config = dict(
    image_size=48,
    decoder_upsampling='nearest_conv',
    residual_init='none',
    momentum=0.95,
    nesterov=True,
    adamw_weight_decay_other_params=0,
)
Rows from block 10 of the encoder of a small image autoencoder, named by matrix and row number. Rows with one number belong to one neuron. Each number is 500 + 40 x the weight over its row's rms, rounded and kept within 0 to 999. All counts start at 0. Numbers have three digits each. After the name is the row's rms in percent of the matrix's.
After each neuron's rows are labels from the 100 images, of 14976, where the neuron reaches its highest value: "responds to" is what is common among them; "place" is the part of the image that holds the peak. Only what is clearly more common there than usual is listed. The data: numbers of one to four digits printed on busy colour backdrops. In brackets: how many of the 100.
# fc1: MLP up (encoder.blocks.10.mlp.fc1.weight, 1280x320), inputs 214-319
# fc2: MLP down (encoder.blocks.10.mlp.fc2.weight, 320x1280, transposed), outputs 214-319

fc1.534 103:476461483474510416531532558495600478515449549544503536505465478498572479495511518443517536515474477487454550465523495511463519512505522527467514459517506509491476535476446476479533463551523509531451499550541442462468519480501577475558430533476512503530536540510490469525486493541532519538442511448487483506470398413504
fc2.534 013:488425493463425460492502488521478459564611551534462524502507494546453476493527497475513510567487522516545472499521537503475464493545566439425520498533534486584476540476491519521529460486428516564500507489486446518503471525525526452559390474501518550546531489507518515441489472475509518581489558498551433468437464502504
responds to: red ink (28)
place: centre (55)

fc1.678 090:518428531460499481494526501470485522477503469534477522482483554506502541493508470526470499558495480519487515546477529526463478524457508566524533550553419453487524489542551525513535503524511576575533423479552481512429485495479544499577508464610503577510462473569403571446506441527468563549611493506558521550502447485476
fc2.678 150:498584510492486476465442463485474497489421508501492543507494495478497483501453443487474475513481522523513497497533545496482477441502528426556490425480447559570533447447499487507512499511505445498491486501477547529555523534488492483467459495493546448444551522534572484593492532475511524389441428481572491516480506534485
responds to: red ink (28)
place: centre (55)

fc1.367 116:470496460494453457542505488461428559568548553501559501496496476527503503475464517458504521523527525558508429498521452519474512501437493512532487443535552475478504468503485463547449522542488613473465469486513595444487508521537528527451495566571570502544485443453471441513483471523504468474472515492494510469420489505519
fc2.367 021:488515486495399541552440460465558522509470506485458478563444466490470485413462431523497518447502545495489501542457491541509518434447547468465471470493467449549398466529521500507453482519439549537532510503527597558522539441461465487477545495479458399573437478456521463485539501452501493400526537476566524480438512544498
responds to: on a plate (91)
place: middle left (53)

fc1.353 127:477516535528536477525518499457492477526457505574530547452548390518497541497462519541466478554489565438512518448450451499510502528442541506505497479509446516496499546493460501447473575553361475543543536470502507501500536440534399511507495515512494516482494495450533503475563507484504506559485522554448539501528502492507
fc2.353 140:447548540504480502471501461544528585472515472465523468529445533510487506471527533505487540495458466524516500506501534495448490458540469524504493523465466432471453516525543465552565510474617535559528540524478544541496458493524531519529575502502535501521490480538470463528449502522517526431473507517557510487541495540474
responds to: blue ink (63)
place: centre (42); middle right (34)

fc1.62 217:575401526560508505505499514488444518463445508496427541476517472376487519493452439472488519506502483540510507557504455553489442497513556505503498498466528495559430514512556501478538539543427497497495521485480511531508478501505466495460489488520501507511491476518656515570474588533458521524472578534471482432474461496583
fc2.62 147:560481554555499506491517525501534541532553510501483414456523426554483534501618505485414543531452478532491492488529475586583474467510530494505527493507456536526535552426545570538528535538463498574479485444484485522549515453472514538475461531554452522551484490526532489546553525530493479443507492511551433548569518441497
responds to: grey ink (36)
place: centre (44)

fc1.446 116:460471473524514486458534518505463502517546533548496512522433550510461577488482491554451479491542491501499506556493501432546534399478481454457474466606484481527471440443473467466460409496455451426560409491468496559510549511535432504364498564523488518534524452470526482524479515472465514481479513581490532491407458524505
fc2.446 118:529508489486468501489529495530461479561443489547457476453558450511500422572522468462521529492442537527528402448454478541490509566474503590523523469474506494466555544526494572557474567522548540510469542538541454495472481467420579535497473476454503558542513451517527404567533494525542491559573430510498477549547507475532
responds to: bold (75); blue ink (57)
place: top left (28)

fc1.722 103:520454461552503471503500473543469534480476542505391541447515439473478517401512560478490447485470498504467590540511541515446529466429477486468495498582435436488525427469526515480556494467594582519500480478501514491486503487445524486505471459454500519462536448481460466488490532485489502431505507507489572496526544521597
fc2.722 084:446487501544455462595492500536445440527466519508530466484494496539549523565526488477510541527530487537531478502522469439529521613554466442482443450546605543481560572530429589536465560507458472498590452498462486568468537513479548514501529570509496471467448494543545493497437506496521492491529485504490484542445540488537
responds to: on a plate (95)
place: top left (51)

fc1.295 105:500550488560488440509544460428487497517551497552502498479418575473544582485492532481567499473504502541482503479497487465523484535518496425438480552539430528498415515505496474524475488464559598500613535505459492487510517575500427513522494478513523528473591462468463510499462423517482551503453451558457494458464436541453
fc2.295 073:446482474511582532500535435537489489516505441543535529480523603548546507545505519478488521491550496506484460556532463522531463548501458506502512507560486473512509492447445550508448587515500483531496475483462494474552561423453487461453507479506513520487423567451506561534452500436507455559545449550485505563484526522555
responds to: length: two (56); black ink (33)
place: centre (46)

fc1.350 102:510503430509439497441419511533470463609499460519540457522521567500502492499488476510527434471488564510496463493538526529443462505538578507524443493483526548450494434515477509532539484492523440495516427521516494536501505480501560494507543440475477441513501495504502506554553429476519581522528530395571401513479394572435
fc2.350 047:392479556422467450529517515456514550487483544569556473526537486493506466529550472578486511533473536522536542458492569477491493500540406547509449500440465511568430520485551493505535533496427519529494505517517461499465457545528511462485603478521512414492508504546506548426472441543499479506538541478464452485511490417470
responds to: length: two (53); black ink (34)
place: centre (72)

fc1.17 187:563378546577525511514505511526457503461494536477458570486508479422479511479430427514508529481502504555544550549518442556493448511519559489490510502504519511568458499527520509448517537564434523498470520487495492509500478500489480516481509485515485516480489479486575534567469585509432527493478575577488484436439478515530
fc2.17 149:496512483492483524428525475544497405590512519474455492517556538473478467530482479517449427466457582508460497452507565502539548552472511496497499462495464525507529509513433502536496480505504492562530526564522411541516494523459458498480546481487523453499506455522552506531558518543526599448501489531463529532530541459500
responds to: grey ink (29)
place: centre (51)

fc1.77 101:476477495493523457573527508513500486507502505513457454544484538539486515441536453499569566509486478371540535596411537503569509538430392440467482454525550498505477542566542504525519472519447481506471524441443541473456567520528526432555489510524512482562457487438465477468475492545475520519472544571463410526564474530595
fc2.77 078:539551519524503552470479508502520424524495478494545458465454557472518522586483472561464438559468481534465468515567517502502527581556476557523463562480529502497526476494551515505499487560460488515502560525566478503492461493505516426544493425466492492520457508451499449491491538501576472522446431471429518437567426485505
responds to: length: three (53); white ink (46)
place: centre (81)

fc1.732 098:456495478493509480524507510474520589572456520470570476502488458485459476504547490461513542480574551461587553497535470518439423448473437465553534488493492486473433529528465488527491452555458510520511476427452543437492544460517545500470547549401516515459439471539490519437443430496464450507493517420513453533468490470508
fc2.732 019:548457543487526405566514520516508493489541416504490489539484509521454484461526537445588450484483536500469496565484505480514528470437418487592511511486516484492533459444457467485475568501485431537495502456454479580519509483478477524494472532522504420451480506500575571550438527533579455552479507486505522447444520433606
responds to: yellow ink (39)
place: centre (49)

fc1.622 097:568538523470518442497436578510446470516498466562503384519489490513544479485437492529476428513489513465529471524538523575500465482515492455475494512450542527562574568475495516485545509520458500514519494502539539454502537491517538559474438545594518548531577557486537506479476556458555497489536552559496470505459518525548
fc2.622 143:458452503477519502498567504547524583497492543485545530530448505436506490381445509457482523429497507518461490430466575478565486523518511548476558509535526415485476450453438466539508497504523461438502507470462545581460492449472465501499500478473521484507369535456491511484510449500456512498501494430430476537497518575490
responds to: white ink (33)
place: middle right (32); centre (27)

fc1.741 098:575522528465520501537452506468474530560500414552516477582506543460496546476449496488558452387523531496469490428526560503550490519448509520478599480436485524588526476499541440510505520462488496497502543511524473495573497465527487571538471529557463504501462483494515493530484501528461535456527548468483511459519454567541
fc2.741 165:449485524531419474458497447505473462509510517493460498440473486550531449586508473507499466506441446508591502543510444505456547494492513500496426486540563543456538540550483578522538521497489515498492485484520498466497554551494573512517490534448482489476621475521430541439485524515526472534562491514493508547509511437478
responds to: on a plate (85)
place: top centre (28)

fc1.572 116:453517478487464533463517583455446375526532478449494536529487483481526455479495496515514515528542560482482477475441513534485493481577453482470456482480506513451514494516449491572518591422450489467463475529491513423478482472577558419436528572439529540472503458473540551484463565498588479577529521471542461448518476444501
fc2.572 112:465444487453480496526557473542532540529464483560532535488516527500508528534479563490502457487516477494543548536532472451498473478466484440558495502501480487496492468544502574488564487526535499441513468520469481476499447492479539480492582467494525529474470490455438573450466423502492509503507432488486491530565499550479
responds to: length: three (50); white ink (42)
place: centre (65)

fc1.702 090:416486498548498522529500440475481524559505494528519505472544471542565499515465480514476510409497502514511416523477596492564541484538531490558563488516511434469473480423514487557495526473431603442475449447520495534508519510496511524519481522573518477562534545422506554462513534487505475512552455520527561573487525492503
fc2.702 009:489498504533480491507509449511488483546571527465493467513472461550499475500437552542476531543472493521495474510468548543543499510510504501490580465552517535552446500513505513556454595523470562527422459500488490516513496498439514478543451470510508447472539515474527461556497438582552501479510535464514632541493526534467
responds to: on a plate (97); red ink (25)
place: middle right (53); bottom right (31)

fc1.156 109:510560505499556433480481486504498487564538530521530565495439591597462475492528547530465563481467406473466467515501549486506524540451477476465465520487584474548528483453496550478461520440416488549527511441520528479469525534486561493507453492545452535511469521468548544485487485507514523529464500529486513572543521547531
fc2.156 047:462458501542599435560463512478471452520532473496472486526497420527457477544446469490518541478559489481510469515493527605425508510478453521458474488483502411510469495431483488466431518515491448527426487486513517517477515443505491451445493478455508539515525480470479492489454528555446400492503551485491484559472483502564
responds to: teal ink (43)
place: centre (56); middle right (28)

fc1.636 106:503516454476511533520413451457432489499500508484526453412447519476518503523550474477477533491489554529436490500530489455521453464428484480487463457508462504487540468513455426481557549521431504548433486469485540545485502500545529486562535492470469505506478490491431509499435426429500531518579525543523501560473524566464
fc2.636 039:436531575560516527515497512479475502487457493494511480551482449471554449528499513572481492567400550481426430498514490493434470519422427479464489548435544515481481557476490496553466506490516514554526536477524507491495499528505483515455467492536562559465526516475591479584513520488512473487502571606504514506554457522551
responds to: on a plate (90)
place: top left (36); bottom left (33)

fc1.752 108:476498464447475534501516508498586500503485498460508543563509496459483496445495445486545488510537549383526519478546477449531553499529572491482440450551450408464513525507400529492529439520564487482495421511501498562452522542497456511439469477514512485554495540473509494416541569454546447535537506532508496544447483479475
fc2.752 099:490522507490522486509420491513444498506454446557525411497463503476511488504532520478460480493488508583480473472474454498566445562486479547524549469489509582447510518501535422472526526523493507519488553481556490494519430396511529447515549518584569525496505529450520444551443473470476437481441507483479517423520447535520
responds to: on a plate (89)
place: top left (35)

fc1.745 106:465535549574529542483547441593470458496523495478544482492488506600493513522516485508547570503480439490506495443564522492416503494590521556516531472490514483525497531554427567546568495517487466550459498496540492469515470557511523559483501482492490531562392543454473494539502464540413494434482493508493478504513596487535
fc2.745 057:533548480493536575491469551444470515486513492471505502475533470483541518466518491542532549438490469549449521560543540482559464456553534465503469469456437502506556475458480536471536430569509500422467539540549536451579499538504464489517477487535526406490481506538505543521463542415497439457485570474515507473493522470471
responds to: white ink (40); pink ink (26)
place: middle left (48)

fc1.751 108:519463463530537501505576502505409481516459469486473518536486501522505491482488555515484557499525544505440470389585430556565533548426527514452574461472522487434518567484461512495503474460527553540523497555542460495521430426436520450446592506546516562515501499518486458467486474495516530566559395492545477565589461420459
fc2.751 114:489571504472450493496453461435493497541505522451513471441494474511461511435521416513525476519507451458515541514453520522415465471514503440454491477535562535524502468547535558552556439483475576441516472505484483518481524544550464556509481520550516454492478416498529529520515538453501499505526488515526519494552454529433
responds to: on a plate (99)
place: middle right (46)

fc1.419 253:546380539562503516492483503493452509469466515489453547469505472369477533476462423476491533498485483544494506548506454555465443498512559505508518500488543508592433518509539514468533554565412505489490513488497514494484487494501463493471490474522504521494507499504608522579464574513436524505471547543481461447465490486539
fc2.419 142:538555436538434468532541498523470493510468445531446540487498541445525477479471474534489452479435498545417505531519433499480483469534537486537530509472503528481483558529413524603489602355493576561470535554439438504490449531493429476452533504525543513477475452521572515473482546481500457503465498428471541493568524480470
responds to: grey ink (28)
place: centre (30)

fc1.139 134:596406570601477554491516476512466467494459533498501538472499505477481481418441434479435505493524477570489527568486506533505459492496555504509531479514558543527428506505533484488567609525399500541496521526494503519513488509523532502468532514438542522478564486525556534582455556516456500472464608514452482471477432490564
fc2.139 106:505537492461467503490496500510532549457568464500543452481531460574578577491502474410475532536481537493473484517505503547479570474461452494452527536527484466572548570445515538524530522450507539502463502502550490538414443488510490498482516470538511518477530483560471485471498462391478437514571480456521413474517497514525
responds to: brown ink (31)
place: centre (66)